Rows from block 5 of the fusion encoder of a small model that answers yes/no questions on an image's attributes, named by matrix and row number. Rows with one number within an expert belong to one neuron, the router's apart. Each number is 128 + 24 x the weight over its row's rms, rounded and kept within 0 to 255. All counts start at 0. Numbers have three digits each.
Before each expert's rows are labels from the 100 texts, of 14848, where the router gives the expert most weight on average: "tokens" is the input token at the peak. Only what is clearly more common there than usual is listed. The data: patchworks of several textures.
# router: slot weights (fusion_encoder.blocks.5.mlp.router.weight, 32x256), inputs 208-255
# up: expert up (fusion_encoder.blocks.5.mlp.up, 32x64x256), inputs 208-255
# down: expert down (fusion_encoder.blocks.5.mlp.down, 32x256x64, transposed), outputs 208-255

# expert 28
tokens: "brown"
router.28:176115143130154150122150123133130154126128185124129116080155111163123108138143109139127108156106110124146103104082162118120115155120096166141116
up.0:101139120138121144132141129109121093132112133130153165112114161124100145117110110120172167113099172124144133163107155067142126127183153138124163
down.0:120126094124130120118153097071100120106098158136079121115169113130149119174139113178166167166115074140115120115131142101140136158149125095130135
up.1:142129143089103148148123122115132095105076118137126132137137114159099102104127155142157166148121159158104114162117147107161127073139126091094148
down.1:130093159113164116101189151141152112128143158090189079089162123127129121127108143155106121127124064065178105115164109153100117132118083145148142
up.2:121103154109101136134103125152175094146102094177152164129090147116102170086157106139139090102159145135132153133137100115130114119142119150091175
down.2:121148098133128150142129082131159113122129133102151109131152112132111097161145137174146169134120096123142106133114140123165104148141119142124135
up.3:069116090201130113114116126124077120176146126120136133186127139109112100162104147115109136111137139139130158125131127125152151101138125130129124
down.3:140146134136122090162152144102112132112127192121172102124131121141119102136105137148170136163084091086141107103113118126106152120141110109065135
up.4:097135129135119123126128119114140126135111089133143168145110144091113148117108139097166149116103176103113174165155123072167125114193159143107170
down.4:139136107137116147124103134133184118093089126153098147186140144123124131126161102163120148107135136188092123161136148070139125140133128125162116
up.5:112112157094097164145109125108133091104108113126123157111124143129095124102144105110165170128110134088097128139114137123115128098163138160106126
down.5:127135103099127145118144150151148102127125151104123078086151110123123085140140117170133163144113139121128111117135138151160139116152161161133158
up.6:143120141111077173128103134120133071100099123152116164115128128134123126094140141137133133133097132119103102146112153135157141122146137131091135
down.6:132141098101142144131132140180133092132130148101133077115144103117123103162128133146102163130128120129110106111107142143127101124126132147129152
up.7:113123137130090158143127124109121100118111087128122173117120145104096141097114137104157157096112166112119171157128137099181156095175141137109164
down.7:115087130092075117101091118155119106145088126119100142104138138130108130141143114173112148152098132141081154118107171118129134147113124139123084
up.8:141132165088108183143081128120142089128080082210125163116150128139116149103126134141134141131111156132105146134135127128099112115142108110124133
down.8:128120135109126145115109135136142112132107116115129105114174122142132117168115126169137187145126109129131117113111186132152129112126100135125124
up.9:072147127147103128129101138136127133140139095171123126132122149117107156121112109144135133101142149090143138145144089147137162110134125104104140
down.9:136158112101127062122113105179065109115166109145135103111167110104152104108112121103115139118129098145150112092140109173151116155104140156159146
up.10:088123151190129135171119145129102143117133155139156127107104136147096135081104107109127130136133125112169120112116104125121128158131099169126152
down.10:127086098129123172176104117132085105115138207110157083141104111160097101146133142146110179164141147132122137124116139153155137127096103120064115
up.11:107112094167128163137145108141150124157149104132132159128120110109105129135157142101111104106143143138094153153096113105149144114121163162099110
down.11:171113120115126152145148139128145139131152153078161093062117112096132129169142118148110150164089120102157095095141146131149118137144118135100149
up.12:099119154163123170185118148122072100105132151126153116108150141139090113136117117135129148144104137105137103102092155122128138147146118171130142
down.12:107104129145079137112122133126089085118115165098151110155130131120104104165116137149135189144105105102118132154109148147130119106101139137086124
up.13:163114111118128185143139109113120106135105107136131146075154134121127155097128142117158131135139154102122134156124157088152105137165121157127134
down.13:162116134105119130101155117148137114124130122108119134104169143154170126143110130132146125116132113105101106109150132108174096147121151150117129
up.14:115130121158099143144125106094121092136124091154133180129131141113107157118100121120165135111081158130124155157106131060187155112181157169102173
down.14:115149142102093145107120097134154124091066103149090158134153140100130138131184116141139183149119158152093147123135131098110136120126088146153113
up.15:115129123155093150153126120093104101125102097141149144141115159106076146104109119109169155104091194143118127157111132100162162095179126130123165
down.15:109120109140110137117119114107149117112110137134141166136170123095124145128153124132117143156138110166090144125104183096139096146153098122129117
up.16:115131099111098154154109131094095087125102097151145169123157135125098136102111126128158152133119154101120147164130120090166155089171145137096156
down.16:169096109091125148124094137126142134127147146148119137128178145108106115133146146148168164148133124151134106120144167108154106137152137150105118
up.17:103134140147107150106082150130130118154110119162140134128121151145146120111146112136134116114138113104107146138142100146109153115126132101126136
down.17:102159103123110048098107116191108129117124122143086136111148121122143141108143087095122116131126112164150131106153120162148116136102147153163105
up.18:123102175126064151111096123095142099138082126130148177130080164103101123093129095111120142108136140106144172157132136092132103131142130121127124
down.18:124118088134129123167152128118165100137104178103146100127143126150131124154149162158175194128101120139121128106119180096157135163131145144083173
up.19:083122162171135120185138145130115136110131139098141116099120164138100136109119120150144119108125133111166097109128116135127127150139110137134148
down.19:116110100130142144162111129141140087123147179085144097163116095133079090136105145126123166147128139122119152113096121140135139121117140141066107
up.20:162090162096099176150113137099139074113107098130129155131139139110089145073127120122152154133088147096118099152141149113141133113151149122115160
down.20:137117096123104133139101133150168102116105130110117099126166120133094116172146129149142168106106125089124076129143167111137107127109137166145137
up.21:133157129097128151101079119143147109149085121180104105108137080172141098083158095169131108141159118119117148124121123169103149127109116097144103
down.21:149120133125086109093085111117099166119122120157103158132137133091155179113161093112118128117137121175135162146103169154108161155133130104122136
up.22:113090121143084140139156148082123104145118107091152186147120171080090153111142117104163150101115151129127133153145129093157140101188136159109176
down.22:097137083135145173166105150120175100082100144137106115149138143113097115146160143157135161103141120136099104106114168109126114139153156120111160
up.23:086124114148107181146110101127120105112098112119139171136165150094092158135125110143175156099112174123157129121117131093144149136183121145126155
down.23:137146125111113149127139140102144103130100158119108113124155129121094139193144123141152182128096125151130138131138167088176097126146165120100148
up.24:123120123105112149136132135118142097113107119135130140146127112145105107100127160140146166125137152140115126173115151119168149061135138108103136
down.24:156114131107155097139181136162110121099156145101181106094148108149133126129117144129124138160115077077176095084139097126105126137155114146116127
up.25:132085127138105148141133134064107137091110130117148150125129139149099123130132091074190126110075153133123141139128143060129164151172146158130159
down.25:141186123081108138126104154114127114155109127124143080163191140158124083164142098170147172116115131155148134162133164122136086109115135110158105
up.26:103123121103122148137131122122124105129091112135112128155128126148118094118117155128138158140126147160113137160112142104172159084136129103085140
down.26:115112149139172082134184133139120127111167144079183103111151117168138119117107145110119098144131099082171116095155103111096146154132104142110129
up.27:149115144089090192153100104124150098117084122134114150110142134123111126090151113126143128135117170123104126163135150124136136127146139134136134
down.27:126140102130162171113118113168149090120129116116151102125159116108142091160135163163154182165120129107120126100130142135145107115117119115148121
up.28:099146095141127131155122124110094112145110121121121124162117119140119082141100163123136149129119160146102153145114129117163152093141105103096127
down.28:115117145160188099154176146129098118131146147100181119110140110119123121111097153129140078137101089090168119078140096119106132137123121135141151
up.29:092113154129093157140120129106115093133125076138124167135136151102084159125110117131139148104113152106136152157129125103169156092156137145142159
down.29:117106114127092161157102123078173117123094133113131133143165115129120119172160136134166171146110142150090120145114168102121140135135123145110138

# expert 11
tokens: "black"; "red"; "green"
router.11:109110121126159113114161117155112125186127101146125144122108084134118134103115133119127115092154103095141158126136109152135142121105129128100127
up.0:075125097144138127140115133103140088123105122124133157172173134122113136104106162127166167133124154112129109141101150095158130115154131129089185
down.0:126129135144138162156146120110085115106108160089140128123128095101121132159116125159154148126141144142072102128158135082143146142112112118099130
up.1:154104176113092156159147132062122121091087131138145165106150156112085170113121089118182140117075127147124109149133154057110109148196127122134171
down.1:146147109128103172129134147114133108144116139071127144148159115097135148154117127157188165094131148126082098081161152138119095154178114179064148
up.2:123131149094144134149116091109141098109095075167118121110169142106100105094100152095161152167088099133149122134131152061142163108164109111104154
down.2:133139135119138157160149135136133104102110156088177116147123121172091124137118110152149121144143100144120092100141163112087177146125084126080130
up.3:160103142130112134160137141086123140087094132129135164099147159125121155112135080128184148097080125147148091157142149065126110158183147119146183
down.3:123134123118138156155114118088167137174150138124108145142153125068111132134128083144161127120117157154124128106115138110161094141178129172095115
up.4:124122149113129157122114157118140143110113104146144115081163182165137148138143061144169119136074106119132089124131117114088138187129118130140168
down.4:096134123150116088147099130168107151122138134152125144146153098145117119107133122114124100152149142147138134153135113158117163129092100084128109
up.5:142123128135113129154118129077113114093093103118113162108140149103108161114107125121181129085098140139145132145162144069132098125196119122121174
down.5:113138078132123131151127139104170139149134134117123110144148135072149137134156116143133156129126144144105086095143136086143161142145145162100127
up.6:162105146137077160158137152079125119094084145133151185111150152143115154098151088120182142126074130165157119152106175096121096162162144138137160
down.6:122134091093153134138142129117142163143113125111138131138136140073122121155107119131163163148116142135126142132149120116143127127168133174097137
up.7:090158121156147145131110142119129122156137123110182106118136156129127119117122131148159138111095073090121139104140088109123140132132116151113174
down.7:081144098160171156139149127140079119118139124143142102108160066118128111130122140151120121131112173148113109111159092106140134132133143123105115
up.8:138118140113141181135095163109139160122114084160122120082156168164130136126137077116175120136078103139113082121116124112094142148144126109139170
down.8:108116112137123086159137120174087142128113117128146136149144133149101110093140129105086095150151134134142154148144127161111154133084115093132101
up.9:138111118137053141148150107087123099100098097117131163120126155103107161117120113121156142086117139158119153126136140060121106107203138091123168
down.9:098130119143121169127135145100155133157155134113111127135167143116120149164171133129165146119121142143109125112158159070125128132152125143114163
up.10:143096120098125090145157142130151131091138186099140125149148170117134138169118142146153172127115095111186136131127139084143103158129133121103148
down.10:074130114133129180165132120094128115136112138115143123145154104112123122152159122160163141145159163140095128114143143113142138147139120129116120
up.11:142130160090140154099100136135145135122113083167145131067148152143145150109163075150144116161115111125131119121127126134090108159127141122138148
down.11:106127124126103100126125136171133122099119091148111166163131128181136102071155126108086091133149119128123149141115145159107125133082106073128095
up.12:137164128128099129145140096087120094102106087184128182079155139148113167100160104170179168087096164157124154132120164076097126163166136109181155
down.12:110118111128122149141121150079137141129115147094143129174149119074134115138111125128133155146095161141122102112156163116165125165171135132136137
up.13:132125149119110127158121147068142124105091124159139172133130149132129170099120099111185135115089162153124163140136126063130144142186133097109154
down.13:099152101135152157145145134149121136130152127107135127151192104078112135126156105133129151141140137141141115110198127088142134202143122159122114
up.14:128113136082080132147140101113131097111130074116151165113121143119124168119142125132160153113129174093137149168161118066128113139166146121105149
down.14:118114085119137144126102146123142119088118152103157142138168113084093151182118131151164156128133150118101073099125132114115123106134125115082122
up.15:144116072118122131133138103094154097082097116118140169123166115118107153118142132135184147101088129109092130172124126067126101146168102117122199
down.15:112139119101106177142147118119146117088127112110121136126127119123101148142166115161162190126113158136138074118171142068154120124145123140091112
up.16:124121146084142143117093128113145150130114065167095118104155151138134151112153065129162116158106116126117096133140113113098133139146122107140148
down.16:123120130109112118134119124150106123114128119159125149153126137166106122059128118113076100134138115120149151138096155166127146113088127108136126
up.17:135129137092086122162133085081114094097127127119120153115132162127152181115122102142169128087099123136138133134125121106108103152197130123145146
down.17:134115137109138175128137144111148151134130145095113115140162121122123120160166081132158131171135156143129092137136125097153084149115147138069142
up.18:164073127141124153127119130112131104150136112147143124123124129125146155139152167115121156162121156123126137160100134066164107118185134136134110
down.18:120119127142096177126103153099122138145132163124107125108156115089114124171134154124172148126132130121101108093142140081124159145191127146111122
up.19:132152152083141149121093125131143134128123062169106125064144152137141159117166085147143120160112100133100108108145105131099121143122135121166150
down.19:088113142141114101121112138162110132092127125157128150121111125188117112088124114132080114134144107134128159158102127180105122121086095086143106
up.20:163131147094110128145136128103098116100097134124130162095140154118117170096135097155177151117122145131135102167138157076118111114197137134111174
down.20:174135113121122153135147129100125137109137140088150130136156133081113141148161086135127175119118173112116112090147154083116114160172136136119151
up.21:142116141134094120150146150084121150084104130122142170125140160125117150128124082120172150100090141162136120165127144074122106161182148121126185
down.21:152161100139125137108162107086155140147117143133107128127112124081131143156157119122169150119118157123176142099153136104161124144156114146115106
up.22:119127155139122156132111136105130185122099106142150125119152180147121147116140081114179152115084124120125105134131105115106146172158113124128170
down.22:087161094137118130155114152132117147098138083136111127143189138133129104107151101144136129121143115140106108166145126152132168151089121084101123
up.23:153112123133124163132114103101130102126121089145143154153165122146119157111121128143142146181126149100121135133105147045158108115179125138121163
down.23:123147118139114146098152133139131137124100144102142149132167127084140135158153136156179175106106143112124122138170152074111143124133121131099136
up.24:140104146109090146163118156062146108098118151111125161093138143137105177107149112149189121126101142148149100170142139073107094127179132109121178
down.24:115133081159142140139154151101167127128134121095119109139149125068136141141134108154141173098126135141124081104169118092151101146148140169108102
up.25:110120139097118111152147129093127115116127144106161167145143136123145131091080152103126148160100140123159118151087185088128136097141151126069175
down.25:117126109119105148136115154107122118159118145067135132151125111115122128163143141144153170142126145138107103141148138063157172136166118140094155
up.26:159104143124089121150135114094168109071080099155116168117148153107118168100132110151167142120074142193132128135127160097163097140154122104152153
down.26:134141115145143165137139124114151158132113133116119135149142138074129132157122123144184137156135138131092101111177156074144111145132149153127145
up.27:130112124098132124133127121086127091119108100125117168098142133073106153121163129119150169133066112121154140118124141040148149115197111127109146
down.27:136163112111142120127116107141136141135123167077140136129152123084110134140138128130165156111130157150090112116139160091158117125195127155116142
up.28:138107181156121133109121112072130139125110130122142166112115158148134149087150091103199124101080109142137122136142137070106137140184136123139173
down.28:094131103134142138132130150113118125108134132100140135132149112091130111158177108132144136127118162111081122114167155136149144172119130123101135
up.29:105124113137095117148147097105129148118101132132140146134149159133074072116112122093126135139113142129167158116113161122138152088136147135092154
down.29:122124130106125157098117151116156133159130142094122118142145136103130114168117133139158150127121152138110088149159111082132117128168133126121168

# expert 27
tokens: "white"; "yellow"; "orange"
router.27:134116130154162173144132128135086138121133165122131114073164140161098112105126089146135109154122152104162101092088150120130114167139110174135147
up.0:151090168119135152113098166137169137114108121128142143092133177133129156083163119140168114106129117127111102111173098134102124124119122143141158
down.0:137179109135139092128134151138176104135111097165105135164169114139130115136135168154108108123173117165112112120128118168113130129101116121161113
up.1:142108149104112124123136131091138088107101092109134170149136120095105113131101165100125161118132109120131128157137154097157160083144133137123141
down.1:122135132141117159167128151129170144132113154149138096083169109160151111134145131122129128139152125160106147094108155100099113123111129124104142
up.2:117116136127101100115155145118131102144109134095160132161108146101098114117108144094118162117115113113123110142146158121150139073150146128091151
down.2:113184101101134095103128107158151130119127122168108090145150082141148096082127107131143145122098118176107128125118147106121150138119134093127146
up.3:122117156100092114127142144112145093136089132114159134175143123107121117121109152106138166097111112125079103148138159122177127073134151116118137
down.3:128095065156143145159129129150149100118123138117114060118130101128101092128142118152129179115102149142137091127120140113112132122095110125136151
up.4:124098155135096122123117126069166147133112116132143144120085189111117154117141102100147136082094140128137152155133104087111153143160145118125141
down.4:102163116123126096124104139175165162131138098157075145123194116131140105129134111122106110125149101170118113113104123145140144145094080119125075
up.5:128134171100114118106114118103161108144093116141143159154127118108125110093128135106126137084128108100112133147169126137122144091133168116109148
down.5:117114117122124143128130130149114138125104129118137070114135109148082052152139134172167185127107114119121105142105134117149084113115147134103142
up.6:141082148132091119105117127078152149142093120151114151140113188128122157106143095112169114098085123131155150144133108097101148141179146095135166
down.6:106133108128126093094102132183140140122145091159089140114173108117168143126142113121064111138156114193099118120113101168144169162077121118132090
up.7:148111157102125143082112142093180140122100102152120121137122153142169127104163114130173109100111122131120136143153117125109134134129155075142130
down.7:087171129128123107097116122158136159138104079179102165146150114130153137105152122123122090142156119176091126124084099118129159135134108076168113
up.8:147083152102115122112115162075167140103088116146129147138124177134147128071145107118171123101076131137137132138175128085122132139184157083126178
down.8:140164141114116101113095135147164145121107096175061137142158123142161142101143129134100110142137157175106145118091133139131160142092119114126119
up.9:153120170115130156117101156109140155098079133161125131123156176144144125093142088124162119118110119136143137131170097119108141156132142101153161
down.9:108148082127125088136123115157157118143132090129100154157153091102180154139128133140091118119170111177138139112126126165137131123136090123142094
up.10:120109148103109106129156149118144086138089123093134132164122122106112114128110153117120161114133127111102115139156155120153139069124152098098114
down.10:136147105130133159147122109151132083114136109117116079125145126160148089136113183148115157083134159148102114098094134118154084116093130122143136
up.11:082127115177147153160135133123094140121138157113131120103137138138106108151118127137130110148100146128149099109094146112126121158159090177137151
down.11:123098132119126121108102146145099108122114142092154097145156118125145136170109145117124151170157116116136116116132126152139117088119102152089128
up.12:144135145091109101128156124122152094111095118102127136146132120104129113104115161109120166119122110115096124140130153123179143081148146122110117
down.12:139120104132144097133128118116130100153130141102090097117163111164118103139143138148127147143138114162111068098131137142156118108127100126137140
up.13:085114124178139119153142135105083132147146142115152124114118148129095119151138118132122118128088148139152123117092122110117135141157091171132153
down.13:142103128115137130126122143164101086112128148105141119150156127120134122153117182106095172143139101095140109086148134157137154105086103169105095
up.14:142160142111114139111132132150145086124098125120130119147114072121127098123108134133082145111178139116090136134135143162142159088112130136130097
down.14:149122083133125126144138120139143103150146095142117110146136103116087086159119160095145170137128155139139133107084144136128119175131143154127135
up.15:157117148085105119104122126118145101121086099137108146144125119111127118110122159093132157121127135104091114160147155127136158060137149105115136
down.15:123118145092129157171149143129118109117096147145159078109149098185098077126112138130111163130121124144148085137127146153180102103101125113137133
up.16:117120126108117120125151142109124086127112119102124159169130128087115112142089167109117164120118129121142128148139140082164166079171144116095122
down.16:147116134157114091142129088186137113121126128137156144129155127129093110117172117146131158095120133164100090134134135104117094177148138139147125
up.17:129084122109083112145121169140127116060123133136146144164140106112137117112118128110135154127151148108125125146182096127118129097132154112136158
down.17:114151092124135080157132120104179125116126126125116132132182100136149099133136142140162161103151143162092124109108130153133130146126130135148159
up.18:155136158093103116104145124126149098155107122106114144129130129101107124118118162113102147109149131097114111151140131127158119065118155099107133
down.18:171131121138133104170134082146140092108131130136142084128148171140125076102125175134129166125157109125124113103125167114143083141090129183151134
up.19:140128136080098135090112135117143093106091114143088160138109093108130101088116145116140133104159157128074133169154165132138149083108137109132112
down.19:150132087098162138110125105128132113120120130135104071110128121150108087159128120150169152106135165133129109118111150146120097133111145161116104
up.20:100121101186133145148127127126072134130152157112141131119139115142100106142137124147147121146092145138136103104092148090112117149156096154144147
down.20:144103123128106139101119140168129099111130170082151112138172107115115122167086158114100138157144091083123105118130126161151152123099144148077091
up.21:146105148117119093094148120102151092134128115093163148154130128089120131141104165102126155118134108136111137173135127112167157070158133126096128
down.21:138107156101119140149150115166126123101087121168134099105182147124128111112152126153159144129114123088142086137094159181148093135113130145106109
up.22:127158145109111101133154132114161100139119137105122153166107124083114119110093146085120176114143126115113132155150158113162143078127141122092126
down.22:126141105126158122159164146126144110100140111087116121122128092152141099151136147125121162156129088156136110156132117110126124135125134135113135
up.23:126098112128113146118083146153129141100117131154125118134136130128162108095159098134164115134122130127110118131160096150111123129117117103154169
down.23:105158057138139095118137120145150112112139122123095123141181090128162105126131175121113114126172107144107116108125148154138139125094142121155111
up.24:139140158108093106123148129124156089125106122103128150151115098084136107121093149109103147117144139128097134148139148106168162082122159125110133
down.24:127145098150122109149129135158174119132098124143158112112139123150100062158122126163116160104133105170118132133108134132167117118094107135145125
up.25:108165111136115144158128096165076108137130147136131128105140074127103114116100187135133180133141152136151136112115139128152142119115115172111152
down.25:117101091161105138146151131106111146140108104158120116119114094178078103137108104123144144106095131139129153123102157128105105144133163138132135
up.26:125098140120123155156097141143124141085120119156134121108172133148148116116162095139166116123124115149129107123147105164107118126116125104147179
down.26:112153079116159111122133141167164086140170123130123140149163084165148102104135164152094108122137101159104118097115118172131133139095109127152109
up.27:127140138104093124135122145131146077125110129113132142153123094122130089126113155115115144106140128103088122152155158136151153083109151106121115
down.27:130112114126128138136132141164140113115131146134133109118174139150105107131136148114117185140131140122094116115083134117167075124131128124134129
up.28:067112117182152133141116151145085115164138153101156102113147122154103114144136122151110130151120151113153092095090112141104104133131084156122151
down.28:128124110107151104098119147130098091130156123111165126144132118109145114143075167144124118164151082102167121106150104135114108100145139112089157
up.29:121116149119089098132159139117120111154110137109131143150093111083094125119101139095123169109144141108107135148127147108154159087149141121076142
down.29:151125099128132158181126096146152112173102103161139115116141128147078081114122135140133179129121135147107131137122159143141115122107136147145126

# expert 16
tokens: "blue"; "green"; "red"
router.16:175100131100117131075107111073134145153103106162133175125095171144127146121140105106185124135097145152138147132132140040101129146197153128148159
up.0:156085125117131130152150110135099088149116115123109150129133098114136094102125150113116138113147124162113107132131144134126119090139114109112153
down.0:154072136081143157109131138113143096108136143116156141115143137140116122090129178167132149150122116128131112124169124115111123129149120148131112
up.1:137128123138104136148166152139115082116155149115109130135124093141102099108135155141116141096158146144110104140129139138160128093135111110116132
down.1:139073119119146140111129109134126097139122155106123122162125128145110130102150130143135112176088121117147122085138141115124139130174159162119136
up.2:154157121128149102092082115162123144159149110166124096105087148130187140159111113128118110139116107161105138112156110171116126148098123110159147
down.2:141135138145120136142128136094112175138119132141154122122102154155133158137139079130162122126107117116144130138118119098111128152150131103124139
up.3:148098140124148097111131173144107149146158135145137129089101155127148144158104113109124121141127064123128124119172104141105135158119114130171135
down.3:122144134125122137166097129102093173152123098148139122127112167148148146128124092149149130126109129117108126157124141095133117137149150132130142
up.4:116126118168133121135154130157107086160169143077151123134101115095102116132112166113078160133155098123134102136132105155149124090128112161092140
down.4:143085131090132130131159126126157086099147177127142155112158133092104145109154152118141143115095122118128115107117151122126111120166112166113150
up.5:114128119168115097190181167167131108114115169116140141140117126131103111127104152109106151114158099144125097156108127146171130119114106151088120
down.5:121129165168138132141151119111187126127154137079112098143175115120128073099152158122116116070144137126124118105139093144104092139111142099134090
up.6:145102097137105125179157128137122105141130100144122145148114108119096120110113167122121163122152101128123138148115140157171121111134102151113115
down.6:134133131128138143121184108143120086113120157133115146121135146111104115130142170175122109119160148117114107111125128130127119113124098119133093
up.7:128116101119114109130155115126119108110127164123125179119134122107122098117152162114116125103138109111105141116119143111139138101137097103112127
down.7:135094150135139145098187132127152102116138157117148136114109128154105132089133154126136118141128131108186102067111130105130130116144147158159127
up.8:115128128140110113130164118111120116136129155120117147128102105111117113118151162138114114116146132116130125150128148130158133081159120086106112
down.8:126101139136149129096153145106130131139124175108162132103110099156103123085133153102133106139124100135177120100120119107100105108122147171135135
up.9:145125120106151162129157150160135093129162119123095126101152090136138112125142155151094162140158113105120109104141154147143096105098095156161105
down.9:109120138134143120126114123149155077125142158134126121149142084118120116164104194156104147153128113122110136138116137146137140102117127126101117
up.10:068181136187125130152112113131159143125104117114130086147145128134105102135123107127121135120139146122068113166107109097132189120115111146104127
down.10:079164100156139142073111119133137105145138112130104168133113112098117143142169164141134121119139154121120167133109146102104156148133110156119132
up.11:140173090112103161103113119106107140161106085185105139127105140149148134133128110168154176111107159173089141157120146111116117159164157115174148
down.11:134118155153147124150115132101133198166123137116141118121110160148125151123110080117127107138129108126140127117115127115120130137131133120134126
up.12:098118127138149129106108135150172149138120102124092131143144113124156143102184142118102109130148126149097168104180097170119166143091138120157120
down.12:149132155109094116130150136095117152100099139152123143112115165157106105145108111113169134090090135134145103153124175072131141133159108107119173
up.13:119120104120151135157174120157129101158169099135126125156135086116120114136104157144090171121164114106097137135134121158184130109104109165125121
down.13:134127150167128100129169125112153099111113156168132138113139074133136124096106145144149124118156129126172092108122162111109116151152119122155158
up.14:135134115145114119124174129140125108151151180119123153161124097139117068117111165111135137123164095120137117125127123137142152098141131119117137
down.14:131124150117133129127147130116160116127117134070155166128133105116163119110107158124131127139116131093130128099138139112128117105128144144119127
up.15:114135150149133129164154131162131098137127124092134113123147112098095112108120157116087181137171142123106121140088112120169173098110092123081124
down.15:123140098074153120106163119126122084121107135138128134129151065114104098116113154148112160173135126117142105086162134138091122145109105166130140
up.16:142127135137137109077099120125110161159137115140142135113101166137164151153115100111140098144108104137144141099143098133107136158122141124159163
down.16:137124153136122134150121134091110170141120140135128116119105168162137156126108093137143110135115132140122135132122131097115148145147134104138118
up.17:151149119127154084087092125155124146153152116162124111121093144125203141151120110123114093135120085166109133110157113168112124161085121101155137
down.17:134116154132126144148121128094114178146113128126128122107107167153125136121127082145154115134118118122146111135114122108136134142150123102119149
up.18:142082122155113097171173127140113106128131175084145165133119117123122110110128135088104114116151106133134124104104123138144155097153122109111136
down.18:136073124127140118125164133124160100118148170098162181127125141139124122113132155120149130128145137119140119092156125133099120119155142155157126
up.19:102121115132153126139147175138155130139145092107104167110112141110157160111145135110149127096162100150136108099191125114158075119127155117142153
down.19:172108135106093127133122103115126121089136132123162108117085152105110111137129102075150124139113124128145107076142156134111077141148145168124163
up.20:147127132135164081076102105139100150145160133131141113122098162120165135165093112093125109164106082137139133096122106144121154143113114109127155
down.20:148140137127123132145122127103111176149102132136146097108110154164135137130125079149164125128111126117120133144126150100131124145132117111139130
up.21:163147134128107113107148091133138115110132166100124124171150107113115078095105148080133136148132143137117142136097155134134169110101113091093102
down.21:154097121095157139137164151141160088111140119134135153115145136133135103126128174136119138127145096111119155098131124134122115123108135143119133
up.22:166149125097095119157147151140124105108137152108115111167110124083112118139127131104114174111161135098091098169109124153149155102119082112097109
down.22:135122097132140155083158131131136129133125166085143130104163087118122119123127128114105132132133118101142139094100127139114123155126124151136130
up.23:123128143152135097134136120130082135139153133125179125130094138109126163166085129118112126140108078105166122125129121142129100130132120160141139
down.23:141108121109124130158120135108081160128135120150135115122112158156145155128104101119149152177089118118128126135150147093146120130136120118109134
up.24:151113125101130157133147132157123090158155116119105126104112102100114116126129154135105155138170129101115136114147125167136139098113095160131121
down.24:109115120115139149102159091132130095124131130152123139114141088135101096141121172125137138167119111107131185119122135148135160136127129145130130
up.25:126132116165096108126167145127136114117126185114118142126108099113094107113146154117121113088150152141120126135109137119143135096154129100104121
down.25:126098114125135166096166119124113083163132136114185158139097104118120112099127137097138088092134114113151170099152103115106105149141154165173153
up.26:143170105161160114139140114182153096124177155130134098122141105102110107127102152134078125155169116134108143098090111178155104121089100134130067
down.26:144158123160121140145167118135176104116137167077159118076124109101099089107140117109135120109120122104121127109091141120159155157128166148105091
up.27:115165131153128103175141139129132102125129138095180095167130124116096107134097142113100185136124104104113120168107111115143141102107104145066125
down.27:087168085135174127122148115122161095146147122133137139146192072142119086121120119140102106113131164135114100105120077131100145155138139155134111
up.28:118144092146114115142168128137127100125130154115099129119141093135089093133147162141096139097146119145109123137111145143150138097122102135136098
down.28:128127140101134139119127118077146084107143129125159158133112128161099111118132191136143116166124135138146128119161141122093123128141143113119166
up.29:166095122143142074072135102121143137114160179072127134156141129112134106110145131074134093133152114154147117125123113140125185139106113083095125
down.29:145148130071119160126090114087128127081086141160112139121117148121124151134130112142144151134133142150101125138116150125142140116151090096112130